config.toml
model = "spectrogram enhancement model"
dataset = "drum patterns on synthesised drum kits"
train_examples = 26041
gain_aug_db = 6
n_mels = 64
hop_length = 160
input = "log_mel"
win_length = 400
task = "enhancement"
loss = "l1"
arch = "unet"
norm = "instancenorm"
activation = "silu"
pixel_unshuffle = 2
widths = [96, 192, 384]
blocks_per_level = 2
block = "basic"
attention = false
upsampling = "nearest_conv"
init = "kaiming_normal"
residual_init = "scaled_by_depth"
optimizer = "normuon"
muon_scale = "match_rms_adamw"
lr = 0.0065
momentum = 0.85
nesterov = true
orthogonalizer = "newton_schulz_5"
adamw_lr_other_params = 0.0013
steps = 6800
batch_size = 64
epochs = 16.7
lr_schedule = "step"
warmup_steps = 1360
weight_decay = 0.08
adamw_weight_decay_other_params = 0.05
Rows from block 5, named by matrix and row number. Rows with one number belong to one channel. Each number is 200 + 20 x the weight over its row's rms, rounded and kept within 0 to 999. All counts start at 0. After the name is the row's rms in percent of the matrix's.
# convs0: first 3x3 conv (model.mid.1.convs.0.weight, 384x384x3x3), inputs 35-39, a 3x3 kernel for each
# convs1: second 3x3 conv (model.mid.1.convs.1.weight, 384x384x3x3, transposed), outputs 35-39, a 3x3 kernel for each
convs0.87,105,206,189,210,211,168,201,188,190,190,191,179,181,208,225,206,216,229,236,263,253,229,226,234,227,229,232,258,175,210,178,207,218,213,172,174,186,214,210,226,233,219,221,196,202,229
convs1.87,093,214,204,217,196,236,247,186,197,194,187,183,194,197,184,187,211,206,186,170,177,185,202,182,184,190,167,196,196,227,186,208,213,175,204,202,158,164,208,219,159,198,199,159,178,157
convs0.88,104,215,201,192,199,212,211,209,216,217,209,207,202,174,212,178,254,285,281,197,205,189,176,185,188,216,207,188,210,209,208,198,187,205,183,197,220,212,217,206,152,172,180,245,238,238
convs1.88,117,209,229,225,185,206,208,197,190,202,163,181,188,185,188,200,209,201,206,201,205,182,214,216,220,230,236,228,172,189,186,215,219,217,185,182,203,188,173,172,196,200,219,189,181,180
convs0.89,097,204,173,207,200,199,185,203,193,168,211,182,188,204,183,207,205,208,185,162,200,219,193,201,186,227,213,180,205,182,190,190,184,183,198,211,220,206,199,204,214,175,212,199,203,212
convs1.89,098,194,185,195,191,201,188,169,201,207,200,195,220,210,219,209,193,215,204,206,211,219,191,179,184,165,166,170,187,198,218,183,204,228,197,209,241,175,206,172,171,191,187,203,177,185
convs0.90,100,230,225,214,201,225,190,185,206,164,231,210,179,210,203,188,204,235,230,191,211,231,170,197,207,180,209,176,210,200,165,196,199,178,181,188,214,204,193,161,188,199,201,167,209,194
convs1.90,099,173,193,250,186,181,205,199,156,205,243,162,219,224,203,213,181,171,180,169,202,221,204,234,208,189,216,180,187,163,203,217,188,214,206,214,234,158,210,218,183,220,204,212,173,190
convs0.91,099,209,160,171,189,198,196,173,180,200,206,210,161,188,189,171,228,235,219,230,236,221,202,193,176,178,183,179,201,186,181,201,194,193,219,186,176,190,220,197,194,184,212,207,205,220
convs1.91,097,188,209,207,218,223,212,243,248,237,192,196,209,221,199,195,248,213,190,195,197,184,214,229,204,193,196,202,196,217,174,187,223,192,215,209,220,186,209,216,160,181,188,185,181,163
convs0.92,103,191,203,215,224,214,205,173,201,219,219,217,212,204,194,214,160,170,179,202,204,194,159,205,202,195,173,179,241,233,260,218,202,204,224,209,219,231,197,196,190,179,203,191,205,183
convs1.92,110,220,214,198,186,187,196,196,181,184,189,224,209,197,204,209,194,177,203,224,190,198,208,176,187,212,187,217,200,221,176,185,210,185,158,202,187,205,239,225,190,197,215,206,214,212
convs0.93,102,168,203,198,180,190,148,186,197,194,209,245,250,180,185,177,175,201,195,199,193,214,213,189,198,199,203,192,187,188,184,174,197,189,214,225,204,217,260,264,206,220,227,193,181,175
convs1.93,085,189,241,216,196,231,207,231,257,248,220,186,198,206,196,170,200,195,147,251,227,229,223,206,200,196,194,189,195,188,197,183,173,176,198,201,192,232,197,183,192,187,166,188,178,194
convs0.94,101,182,205,206,226,237,214,188,210,226,190,184,199,237,226,246,206,217,214,191,190,168,190,178,184,181,175,183,179,207,217,196,199,193,176,196,201,196,195,205,246,218,233,210,184,205
convs1.94,100,234,236,254,203,208,228,204,198,196,191,185,209,170,145,163,192,175,185,201,206,189,190,214,214,195,175,168,218,233,211,198,186,194,226,233,216,231,223,211,180,196,201,220,215,223
convs0.95,099,187,228,184,193,201,196,193,181,208,215,217,224,183,175,185,211,221,228,189,184,188,210,189,210,208,185,179,192,186,198,182,205,187,207,176,169,203,208,204,189,189,198,254,212,219
convs1.95,104,205,205,211,220,200,212,226,212,225,199,189,213,218,216,226,198,190,165,218,229,179,193,204,177,218,220,222,183,218,209,149,194,195,197,214,190,187,190,198,207,197,196,218,225,222
convs0.96,102,184,173,206,191,191,216,198,210,187,204,215,235,218,214,225,198,185,189,190,226,240,175,208,169,180,201,204,219,201,204,248,210,229,199,199,196,191,212,185,223,197,216,216,194,196
convs1.96,112,199,172,165,201,214,180,204,226,178,201,201,172,185,180,193,189,171,176,163,208,197,195,188,200,201,176,216,193,156,179,202,191,215,202,160,195,196,208,185,206,222,232,178,210,209
convs0.97,102,186,224,240,177,206,191,207,172,189,204,221,231,216,167,209,173,159,167,196,220,216,215,201,214,248,182,197,206,224,218,182,178,214,200,218,214,210,213,219,193,191,185,215,211,228
convs1.97,097,228,213,224,206,241,249,177,197,223,200,205,206,209,203,203,193,189,197,166,171,213,194,181,203,184,194,149,210,236,253,203,189,186,171,154,197,201,170,186,207,187,194,177,166,187
convs0.98,099,166,185,211,153,193,183,171,170,182,208,180,195,213,217,224,187,201,217,193,204,181,211,228,226,189,228,219,208,210,212,175,201,196,180,170,188,199,221,211,238,208,218,207,217,201
convs1.98,086,200,184,215,226,197,179,189,169,175,220,206,190,175,166,144,210,219,176,189,177,208,181,182,187,208,187,197,192,212,219,213,184,174,199,217,211,165,149,190,198,199,194,223,236,230
convs0.99,100,209,217,212,189,202,245,208,186,204,197,216,222,208,214,201,187,204,181,200,222,199,201,165,177,205,201,167,195,221,197,228,205,195,204,184,176,231,253,205,170,162,182,176,178,202
convs1.99,101,188,198,206,187,186,224,167,175,212,197,136,155,183,173,161,219,240,225,200,209,204,213,192,166,170,151,140,206,201,198,228,187,217,209,198,198,197,188,174,210,210,189,173,190,200
convs0.100,108,223,200,192,215,182,201,186,181,200,233,245,200,178,203,205,208,215,205,197,194,201,213,197,205,219,208,203,162,194,189,161,197,217,244,188,214,196,205,225,153,190,197,204,211,225
convs1.100,108,219,185,227,202,218,243,222,196,229,241,181,202,226,167,189,228,212,209,229,229,221,194,190,166,220,209,167,209,194,215,217,197,196,236,209,194,209,198,205,196,199,208,194,204,217
convs0.101,100,188,192,180,172,209,228,199,192,256,196,195,160,232,211,193,196,192,193,193,183,187,214,202,208,223,175,239,201,201,183,186,172,169,205,191,179,215,205,223,189,193,203,173,179,184
convs1.101,101,225,202,198,195,196,170,177,203,206,152,188,221,188,191,196,219,201,216,228,213,198,228,206,189,200,184,179,219,226,214,216,207,194,207,189,171,208,198,206,189,168,191,191,196,184
convs0.102,097,166,252,228,195,218,228,213,204,226,204,195,194,202,196,214,201,190,186,184,193,171,176,175,172,207,199,223,199,188,179,187,188,192,192,184,206,211,245,214,217,208,212,179,192,202
convs1.102,112,195,172,210,203,189,181,209,192,173,220,189,201,155,165,199,203,200,197,184,203,215,214,204,193,199,214,213,197,200,189,191,183,210,196,201,216,165,181,186,191,196,215,207,196,230
convs0.103,098,184,175,217,180,168,193,211,214,221,197,158,190,195,179,216,188,201,226,200,223,174,184,186,162,177,197,220,176,209,199,200,214,214,180,180,166,184,208,212,231,221,245,229,261,247
convs1.103,085,201,228,199,217,238,228,194,199,197,196,193,205,172,209,206,173,215,219,207,184,195,201,188,196,202,213,226,185,190,184,211,205,213,216,229,239,189,164,185,168,142,180,179,170,183
convs0.104,103,162,157,183,155,184,224,156,178,194,212,231,208,180,166,179,217,182,195,170,155,177,189,177,162,177,199,221,197,196,209,168,194,200,206,206,209,184,201,198,187,173,171,221,205,245
convs1.104,102,202,217,215,207,205,244,244,228,218,222,215,235,181,190,223,193,158,200,225,202,171,215,224,208,222,237,204,210,207,202,205,215,232,222,212,207,232,191,207,218,182,198,200,220,202
convs0.105,099,226,214,216,200,177,169,166,166,164,189,187,170,199,214,211,203,205,225,206,178,186,203,192,198,193,183,191,188,189,190,237,212,195,194,216,219,190,206,175,199,222,198,241,252,236
convs1.105,090,202,236,235,199,217,232,242,239,220,197,167,181,228,178,178,193,178,187,186,206,215,190,199,224,216,190,194,177,177,229,172,185,223,199,204,196,186,198,188,181,217,238,222,228,224
convs0.106,102,209,193,182,222,215,220,203,203,176,200,207,211,182,174,168,197,197,215,201,204,196,179,185,195,189,186,174,195,244,176,202,234,221,223,221,178,216,175,230,215,190,209,201,214,203
convs1.106,107,230,187,180,221,199,176,216,220,203,182,204,231,179,196,202,229,181,208,198,208,185,227,209,211,208,206,205,226,183,186,203,179,185,177,159,170,171,202,229,160,176,220,165,177,201
convs0.107,101,202,186,180,193,187,184,180,190,180,227,233,226,168,191,170,208,200,202,211,211,218,193,188,197,212,212,192,241,205,180,186,206,189,211,188,208,223,187,191,169,196,190,210,191,202
convs1.107,090,227,206,209,214,206,234,209,184,221,189,203,227,199,213,227,162,190,193,246,222,212,219,199,191,193,189,203,165,194,215,188,219,233,173,194,201,242,215,207,211,204,202,206,209,211
convs0.108,099,192,230,182,252,232,213,218,221,207,188,194,174,199,234,214,159,203,193,203,219,228,209,199,213,212,197,203,173,183,191,194,196,173,222,224,219,209,181,208,203,198,150,189,215,201
convs1.108,101,182,183,167,218,190,186,242,194,185,247,180,210,196,168,206,211,211,218,200,209,175,200,215,191,169,197,196,202,161,213,201,163,198,216,162,165,163,188,207,203,214,234,198,210,208
convs0.109,103,197,215,204,179,190,224,223,216,211,246,229,203,211,199,198,193,216,219,210,197,227,218,206,205,183,193,202,191,244,212,200,212,192,200,212,199,179,217,167,196,207,214,230,193,212
convs1.109,107,208,214,212,185,189,200,171,175,174,230,214,194,190,199,196,195,212,239,198,209,196,190,167,165,220,191,204,205,213,195,171,176,160,190,193,180,240,202,192,204,173,181,204,200,194
convs0.110,102,158,186,172,163,190,181,204,206,220,196,200,203,216,163,200,207,207,237,204,207,211,180,210,221,210,205,214,229,210,210,217,193,170,199,204,201,191,204,207,230,194,206,210,194,190
convs1.110,106,198,196,205,218,218,234,165,200,209,207,226,232,173,196,190,207,197,209,210,223,218,194,208,206,180,158,181,232,198,216,185,177,205,161,167,203,217,242,222,209,208,213,209,183,186
convs0.111,100,226,231,213,232,207,207,224,186,194,196,219,191,176,152,158,212,211,218,215,230,248,151,213,209,186,216,199,202,208,187,192,207,171,178,207,192,184,221,218,193,216,214,232,213,214
convs1.111,098,194,205,215,155,182,198,173,216,239,180,193,214,200,207,232,196,193,218,176,166,197,182,160,190,174,149,168,215,191,174,220,215,206,216,182,179,178,206,223,168,183,216,202,205,197
convs0.112,102,172,191,171,187,179,193,168,207,208,186,184,194,152,163,187,184,205,216,194,173,191,172,184,172,165,197,180,194,206,228,195,229,197,212,206,197,185,203,197,200,197,182,205,213,223
convs1.112,104,231,178,214,231,197,184,181,224,197,166,195,219,184,197,215,194,220,221,184,199,177,188,205,242,171,181,231,194,166,204,189,196,209,198,214,203,189,212,194,198,195,202,206,187,226
convs0.113,102,169,177,187,220,211,177,238,211,209,208,220,190,197,182,176,194,189,183,200,201,200,202,188,192,205,191,179,225,180,208,163,209,197,216,216,199,221,232,187,179,181,173,212,214,212
convs1.113,104,180,190,195,176,191,186,191,201,201,201,202,210,184,166,191,197,177,201,197,186,195,214,237,210,216,226,218,242,203,227,219,190,236,188,195,219,220,227,237,247,221,231,201,204,215
convs0.114,104,204,213,194,233,205,218,192,201,166,183,210,227,160,142,190,212,223,248,195,193,228,217,201,192,207,197,182,229,198,193,194,197,208,249,223,244,181,203,216,175,203,209,189,219,226
convs1.114,107,199,222,210,212,178,176,198,196,204,187,187,215,198,156,195,172,204,210,176,198,176,141,207,187,194,202,218,159,171,171,170,176,206,170,197,224,195,226,236,204,242,230,197,214,202
convs0.115,099,175,203,181,161,162,194,162,193,203,195,187,212,175,177,184,184,185,185,197,207,187,199,177,155,188,186,197,217,198,180,232,211,212,217,206,221,196,199,208,191,202,210,216,206,210
convs1.115,090,203,195,225,201,182,192,230,218,214,218,208,204,221,209,183,158,179,196,161,192,167,180,196,172,196,227,211,207,187,210,176,169,202,190,198,209,208,189,188,206,205,237,210,186,245
convs0.116,100,213,197,200,168,205,212,173,179,209,194,189,179,242,199,180,227,224,224,214,196,179,204,227,199,216,211,232,213,218,204,222,236,218,234,196,194,214,219,175,238,221,208,216,215,203
convs1.116,098,220,201,214,186,170,208,195,169,173,191,185,193,195,188,197,244,228,240,184,205,227,174,173,182,190,202,178,185,205,207,175,210,190,184,182,211,189,205,173,170,179,189,174,195,199
convs0.117,099,192,185,178,185,205,207,209,191,201,171,166,173,179,205,200,189,210,185,201,204,216,204,196,215,177,181,214,193,202,159,204,192,181,181,171,190,215,163,199,167,193,196,220,226,209
convs1.117,105,210,216,202,220,211,179,200,235,216,201,179,208,203,196,225,207,199,192,171,201,226,183,195,219,189,199,189,213,207,193,218,198,204,233,217,179,195,205,182,201,227,202,234,210,178
convs0.118,100,177,156,198,186,208,200,196,205,198,205,181,196,208,198,205,209,193,206,196,194,197,186,198,217,161,177,209,193,191,237,206,188,202,174,205,209,200,196,186,199,211,222,239,190,205
convs1.118,109,183,207,233,237,228,213,212,206,197,222,212,182,235,216,208,246,221,217,201,219,218,197,205,214,186,210,170,191,202,209,198,218,208,170,208,204,219,198,200,195,234,208,190,202,180
convs0.119,093,198,172,199,210,218,221,218,214,165,210,203,173,191,198,186,220,211,213,222,203,222,202,172,163,195,226,208,181,192,197,173,199,213,193,229,215,176,211,230,200,189,212,217,159,171
convs1.119,101,190,209,213,197,212,228,208,205,225,196,191,201,206,208,211,189,193,202,209,182,199,208,182,230,193,194,244,198,198,212,204,200,219,232,215,234,205,210,185,249,256,206,233,229,183
convs0.120,096,181,205,195,208,203,177,183,169,184,194,193,206,205,211,219,186,194,211,188,186,230,206,193,227,191,204,193,223,184,187,177,209,194,219,211,211,202,203,219,188,217,214,172,194,195
convs1.120,106,188,203,231,227,241,228,224,211,186,185,156,188,185,200,194,193,210,199,185,205,205,179,195,202,186,185,204,175,186,225,209,190,204,213,198,203,209,197,194,214,205,188,199,201,195
convs0.121,100,207,188,184,199,223,221,197,207,211,206,201,196,173,196,180,228,220,181,218,228,190,181,205,185,176,202,192,183,183,190,177,209,208,218,214,204,194,206,198,192,200,178,218,198,188
convs1.121,118,200,210,214,210,184,195,221,214,210,215,182,209,226,147,179,230,183,216,194,193,197,193,196,213,192,197,213,235,198,167,217,186,205,221,215,199,190,198,231,179,202,211,188,205,199
convs0.122,104,211,171,184,183,212,217,214,205,176,186,173,174,216,182,174,196,213,221,204,198,222,187,183,222,194,235,195,178,188,198,189,161,160,171,178,183,210,209,222,222,213,235,231,193,160
convs1.122,114,193,228,215,214,207,195,165,202,211,177,211,234,201,202,210,222,205,181,196,211,209,184,207,213,184,145,196,194,210,197,191,192,189,218,212,192,172,193,207,221,187,174,178,186,188
convs0.123,102,202,195,205,218,193,197,232,196,195,219,218,227,210,213,216,195,197,194,198,204,196,177,182,160,171,180,192,234,217,207,235,225,180,197,208,182,225,196,190,197,167,190,201,166,205
convs1.123,101,213,203,212,200,223,198,179,220,249,176,202,200,198,241,216,166,187,153,243,211,189,222,179,200,217,191,197,183,188,198,193,185,185,212,206,212,184,208,224,201,210,200,214,233,218
convs0.124,102,176,195,209,205,223,240,191,192,191,183,227,225,180,212,223,188,176,164,189,198,201,229,221,185,208,214,173,215,184,183,191,186,197,225,218,207,225,236,233,192,190,209,219,237,203
convs1.124,092,201,191,184,179,159,184,221,198,207,166,176,207,208,178,203,206,208,209,228,197,220,202,194,190,224,216,211,183,206,217,189,197,211,181,174,193,189,176,198,198,232,234,184,197,207
convs0.125,099,209,200,199,198,215,200,197,173,175,194,186,196,230,211,204,185,196,170,198,185,173,202,212,197,160,177,170,191,200,165,207,218,203,206,195,192,178,189,196,187,185,186,209,205,193
convs1.125,101,204,227,238,183,210,239,231,230,224,183,191,207,154,146,178,191,192,179,234,168,172,214,201,208,212,216,220,207,214,201,208,215,206,224,223,208,194,193,204,221,215,221,182,211,209
convs0.126,100,184,187,194,227,187,177,213,184,194,191,204,177,215,233,206,226,227,217,215,201,210,201,199,187,198,198,208,214,204,242,186,187,186,180,189,205,188,202,199,206,193,215,224,214,227
convs1.126,089,212,224,202,211,179,177,207,228,213,188,180,200,190,205,214,185,228,233,178,203,203,189,217,219,195,199,191,188,201,192,188,203,205,164,192,193,199,201,192,237,224,215,221,209,225
convs0.127,101,174,187,182,184,211,203,154,165,219,204,205,204,191,183,189,177,167,202,210,222,209,195,206,208,191,191,208,191,181,181,206,199,204,217,222,200,207,205,227,184,206,241,170,185,191
convs1.127,096,220,204,196,224,217,208,223,208,236,187,205,209,219,215,232,200,209,217,190,184,211,210,197,164,192,203,173,201,190,177,160,184,170,189,227,213,223,195,181,194,193,190,195,203,209
convs0.128,095,198,222,182,205,215,189,208,236,227,187,212,206,188,191,203,176,186,185,170,165,211,181,194,171,189,210,192,211,186,160,189,193,228,209,221,245,188,199,230,186,201,227,176,211,216
convs1.128,102,197,213,206,167,198,184,200,160,169,182,187,213,199,181,201,220,193,208,219,205,169,216,217,186,203,211,178,184,215,193,164,179,197,204,205,217,171,200,188,207,223,213,214,191,167
convs0.129,100,217,167,195,205,195,203,204,219,210,208,215,206,172,162,160,189,192,199,216,197,201,191,194,195,192,207,233,208,215,217,131,166,164,187,163,211,228,224,207,182,202,191,193,218,220
convs1.129,081,208,191,190,189,156,161,199,181,169,195,175,175,198,193,189,149,176,172,206,214,202,187,200,192,203,182,188,182,180,199,196,203,214,191,228,248,159,187,179,195,218,209,206,211,216
convs0.130,101,201,205,194,221,208,186,199,209,187,184,195,172,186,191,179,188,193,192,189,209,214,185,192,193,222,209,199,182,200,203,214,195,210,204,199,196,204,210,200,207,232,234,210,195,192
convs1.130,101,186,163,184,172,199,233,217,198,219,208,203,200,202,216,208,208,196,204,172,194,188,192,196,183,227,221,181,207,185,192,223,200,171,260,246,230,203,190,199,230,207,204,239,206,178
convs0.131,101,208,187,195,219,194,164,205,208,194,239,207,216,227,217,223,204,202,218,191,213,206,182,200,224,175,151,204,183,234,204,197,219,208,223,206,198,225,214,221,227,213,190,216,227,180
convs1.131,095,196,192,170,228,206,177,214,213,221,195,200,242,190,170,229,206,185,214,170,214,203,195,206,220,210,220,194,215,198,191,205,218,205,220,212,190,224,201,204,183,191,218,171,197,208
convs0.132,098,194,201,208,183,204,186,206,201,196,182,186,200,222,174,193,195,171,188,181,157,177,159,174,174,169,191,187,200,185,177,207,198,196,182,183,184,193,176,194,181,180,192,205,174,180
convs1.132,095,225,244,235,166,182,170,214,231,211,225,206,227,224,199,191,225,211,193,192,234,235,213,237,240,219,231,224,190,187,205,166,179,195,194,218,213,205,206,228,203,204,204,240,207,193
convs0.133,102,201,190,179,167,173,197,175,192,190,251,241,200,184,193,203,205,214,205,212,200,205,172,171,183,184,197,185,199,188,220,189,191,190,201,174,171,225,196,189,172,183,197,213,210,217
convs1.133,100,236,243,182,205,196,195,202,220,160,209,188,212,209,181,234,212,150,189,204,212,224,207,226,202,176,196,211,186,195,206,211,199,219,212,192,214,206,184,172,218,174,187,230,235,232
convs0.134,102,197,180,192,204,201,162,193,215,215,217,235,220,173,154,153,219,201,186,183,215,213,196,242,239,209,219,215,193,189,210,183,201,203,207,224,187,221,224,219,219,208,200,193,219,221
convs1.134,099,215,192,186,202,204,226,200,224,198,180,210,219,249,229,219,207,196,203,172,172,167,168,184,192,177,164,181,194,202,207,158,214,211,191,178,212,227,246,211,214,204,184,202,210,181
convs0.135,098,190,220,201,204,210,183,202,219,188,173,189,191,174,162,192,180,183,193,188,207,204,210,205,224,197,193,206,183,233,209,195,214,201,202,217,188,230,242,196,190,222,183,169,195,211
convs1.135,096,231,188,223,218,216,216,197,218,180,199,203,203,162,165,188,206,166,183,192,184,197,235,227,224,228,205,226,240,202,191,221,203,206,174,188,203,223,232,256,185,173,221,183,177,217
convs0.136,103,205,164,224,180,190,204,180,191,180,212,244,226,198,220,204,216,197,212,193,184,206,187,208,180,206,221,200,203,188,196,187,193,204,195,201,208,210,189,203,199,191,207,226,176,204
convs1.136,106,202,171,196,217,217,181,191,237,202,214,206,196,230,187,167,219,222,188,187,199,205,194,189,204,188,181,216,209,201,160,209,200,172,198,214,200,172,209,212,189,197,242,165,175,196
convs0.137,097,226,196,147,211,187,185,195,199,185,170,192,181,193,217,199,197,212,202,189,190,209,195,203,210,176,183,207,205,252,220,189,199,169,188,200,180,209,215,195,215,217,208,196,195,190
convs1.137,098,213,191,211,205,186,194,217,169,135,216,215,169,197,197,168,179,205,191,199,183,222,189,201,181,205,219,171,203,229,201,178,217,177,173,199,187,245,216,205,187,205,199,205,207,203
convs0.138,105,217,210,240,220,203,218,238,203,193,216,199,209,187,213,227,195,200,224,199,190,176,205,191,195,173,182,192,208,218,175,156,201,171,199,196,190,206,193,221,193,205,178,256,247,186
convs1.138,105,188,227,227,205,200,177,194,234,202,199,184,222,178,201,200,210,208,196,189,195,207,206,186,206,194,198,229,231,222,204,211,212,236,209,180,228,200,202,203,200,186,226,198,215,217
convs0.139,098,185,203,172,190,191,187,207,180,156,192,174,170,201,190,176,229,205,178,186,166,192,213,224,219,196,189,176,202,193,179,206,205,214,202,203,208,205,201,194,218,184,193,201,192,194
convs1.139,099,220,219,183,194,178,198,196,196,214,193,212,226,243,245,233,211,190,185,207,197,216,193,193,201,186,196,183,186,201,199,226,213,214,209,191,201,210,199,199,182,198,208,166,187,207
convs0.140,102,252,208,223,206,173,165,180,220,197,218,229,219,220,197,196,199,193,175,220,178,205,206,204,200,201,187,181,211,180,188,230,208,190,198,197,192,208,206,189,200,174,142,203,182,164
convs1.140,097,237,236,199,186,201,207,190,203,208,201,208,208,227,213,174,159,175,195,213,209,222,192,212,205,201,230,206,221,222,199,198,203,219,212,223,243,199,172,173,193,196,185,219,242,206
convs0.141,101,197,215,213,198,189,194,186,180,193,179,200,195,189,184,158,151,179,187,185,184,208,170,198,216,194,181,193,194,188,193,187,175,186,214,222,235,206,204,199,212,200,190,195,170,169
convs1.141,086,235,210,191,232,230,236,207,196,200,230,221,233,203,240,248,203,184,195,210,218,204,214,203,184,194,195,207,217,209,189,201,213,201,182,180,188,211,210,199,213,193,193,213,210,209
convs0.142,100,206,198,165,213,194,162,192,186,202,223,213,215,209,189,180,198,193,211,199,201,199,224,208,196,218,197,201,214,187,199,221,208,216,199,223,210,215,198,199,213,188,235,200,179,194
convs1.142,109,219,220,208,207,216,215,219,171,203,216,179,223,228,183,212,198,153,158,168,170,219,192,181,198,209,209,191,174,174,204,183,156,183,200,178,208,193,176,180,171,190,191,144,199,197
convs0.143,095,197,188,208,214,201,199,198,221,249,234,204,193,240,232,197,164,183,179,171,186,178,229,217,232,230,182,196,169,201,237,187,238,211,184,194,227,211,212,222,224,205,206,217,238,229
convs1.143,094,201,188,188,201,196,232,179,206,206,207,207,221,209,191,217,216,181,193,198,207,224,177,189,200,196,202,208,180,192,185,164,215,213,201,215,206,215,185,157,204,199,180,168,185,203
convs0.144,094,176,153,168,206,198,178,222,213,208,157,187,194,190,179,165,212,225,206,187,161,183,203,185,179,213,213,196,200,203,171,187,183,205,223,201,172,180,196,187,214,206,203,203,207,171
convs1.144,088,208,200,160,190,192,176,158,165,176,182,201,196,200,198,184,226,221,204,224,219,211,197,189,172,174,187,189,197,220,190,189,235,218,205,228,197,211,186,171,198,166,184,166,169,186
convs0.145,101,202,199,201,159,159,216,177,180,199,204,206,220,210,188,195,216,207,214,187,186,177,192,207,204,188,204,213,208,202,196,190,230,212,171,200,226,203,146,191,204,186,198,196,204,180
convs1.145,102,226,177,220,198,195,215,193,215,197,182,223,186,183,184,178,190,199,196,180,227,191,224,242,233,229,227,250,194,220,190,193,194,196,212,210,195,227,206,199,195,192,236,175,170,238
convs0.146,083,230,192,173,208,215,210,211,209,212,230,237,199,219,222,194,169,193,208,172,195,197,225,200,192,208,205,205,201,181,175,190,193,209,200,201,190,181,190,198,213,200,214,168,182,183
convs1.146,096,199,192,184,198,181,179,216,202,194,192,170,181,169,161,180,171,190,212,220,222,213,217,214,211,207,183,180,200,215,215,219,216,206,212,219,215,185,196,184,209,211,215,212,208,204
convs0.147,101,179,190,199,191,190,197,178,198,184,233,220,251,175,190,184,225,218,223,193,205,195,195,212,200,193,199,168,225,223,191,179,210,179,222,206,196,180,223,196,184,187,198,175,192,193
convs1.147,106,194,213,190,176,194,208,195,223,210,205,194,213,210,190,209,163,176,172,227,223,182,227,203,186,218,187,196,195,203,188,212,196,213,228,216,228,183,205,192,182,203,207,211,203,213
convs0.148,104,212,198,160,191,182,201,181,205,230,191,190,189,218,196,203,185,189,193,207,210,189,208,188,200,245,209,190,185,196,199,158,198,195,231,210,212,207,185,196,210,208,194,180,176,178
convs1.148,118,214,237,209,206,200,216,229,203,231,211,221,199,219,192,187,207,196,190,218,226,227,173,206,188,188,232,198,204,233,206,209,212,214,227,222,203,219,228,226,207,212,207,212,177,180
convs0.149,101,207,176,215,155,183,184,171,204,201,206,196,198,181,178,204,199,197,198,179,198,215,187,184,216,219,206,219,189,216,190,197,174,197,261,194,213,232,233,220,196,184,194,187,201,225
convs1.149,101,194,208,193,186,166,198,211,212,206,214,213,171,199,185,173,193,191,199,191,217,195,189,204,193,198,186,215,201,181,180,183,226,199,152,198,198,217,189,234,218,211,204,170,190,192
convs0.150,105,193,182,192,176,193,193,205,203,178,203,202,222,203,174,157,198,199,195,197,219,205,195,200,203,183,206,186,206,185,225,211,207,212,216,224,220,216,197,205,194,194,198,191,199,207
convs1.150,104,210,200,221,223,204,210,219,214,172,209,227,212,194,217,195,170,209,193,197,208,179,201,175,167,192,181,175,197,195,220,173,178,181,203,218,221,226,214,203,173,182,195,196,199,204
convs0.151,102,199,181,191,212,222,214,208,207,201,210,191,201,179,150,148,219,200,200,199,196,183,176,161,183,186,198,206,194,199,183,202,197,185,212,224,233,223,225,193,160,182,195,218,201,181
convs1.151,088,242,260,236,198,209,185,191,201,212,223,235,223,214,215,224,223,231,221,218,187,171,187,192,189,204,216,213,198,184,178,230,237,225,197,233,225,220,175,170,183,188,186,192,204,217
convs0.152,098,203,198,222,192,223,205,176,169,187,204,220,229,176,168,177,190,206,202,198,215,187,160,209,201,186,206,204,214,202,218,219,222,222,215,197,193,205,224,222,187,202,212,199,196,188
convs1.152,103,226,212,217,206,189,173,188,181,184,184,204,192,194,192,207,214,242,249,215,192,214,196,195,199,156,163,202,181,175,174,169,184,198,155,195,212,206,220,231,167,224,231,186,207,211
convs0.153,103,185,215,167,172,157,223,237,182,208,172,192,194,235,195,206,185,187,180,186,199,188,168,179,175,167,182,179,207,186,209,239,194,177,204,230,216,212,175,178,238,197,205,190,207,212
convs1.153,123,193,176,166,204,221,226,196,189,207,227,219,201,174,211,209,212,186,204,210,210,204,219,184,191,192,195,200,226,217,195,189,179,188,185,177,201,217,205,242,217,197,203,229,200,185
convs0.154,101,209,181,173,227,205,187,212,200,201,205,204,213,205,183,185,198,190,196,193,224,228,200,217,200,235,216,202,244,225,187,203,184,168,214,199,176,236,239,207,250,240,219,179,185,187
convs1.154,097,192,210,155,190,216,168,206,227,204,213,195,184,226,223,208,203,174,220,178,150,157,214,187,197,191,209,220,196,185,210,190,213,209,228,201,211,238,226,250,210,211,212,208,205,228
convs0.155,093,184,189,192,212,202,195,194,193,172,195,198,195,199,195,225,214,234,228,191,196,221,228,208,201,194,191,181,204,222,203,228,227,207,201,204,203,193,195,201,218,224,236,190,193,205
convs1.155,098,199,207,264,224,200,231,204,204,219,198,187,188,173,191,196,192,227,224,195,208,200,210,212,208,186,166,167,219,209,213,207,174,179,218,221,197,184,196,203,196,227,217,178,169,203
convs0.156,098,169,181,178,208,183,216,195,199,232,210,163,187,203,193,215,209,213,202,207,228,190,183,217,194,206,221,201,213,174,194,202,194,170,183,226,234,206,194,196,182,200,169,209,192,194
convs1.156,097,183,202,193,212,220,199,214,219,225,214,214,203,201,213,244,172,177,178,147,183,195,196,194,229,197,195,220,194,196,218,191,197,218,201,191,202,203,200,211,196,214,213,206,219,214
convs0.157,101,176,207,221,153,163,161,237,221,203,183,203,199,216,178,171,208,189,193,207,201,202,207,195,206,190,192,199,176,168,185,187,199,216,220,213,214,217,192,188,186,198,191,202,183,177
convs1.157,094,176,198,195,213,201,190,201,218,220,188,191,189,181,180,176,223,231,238,220,201,191,182,191,214,172,181,192,183,170,177,176,164,178,225,222,203,198,219,200,208,203,181,206,191,184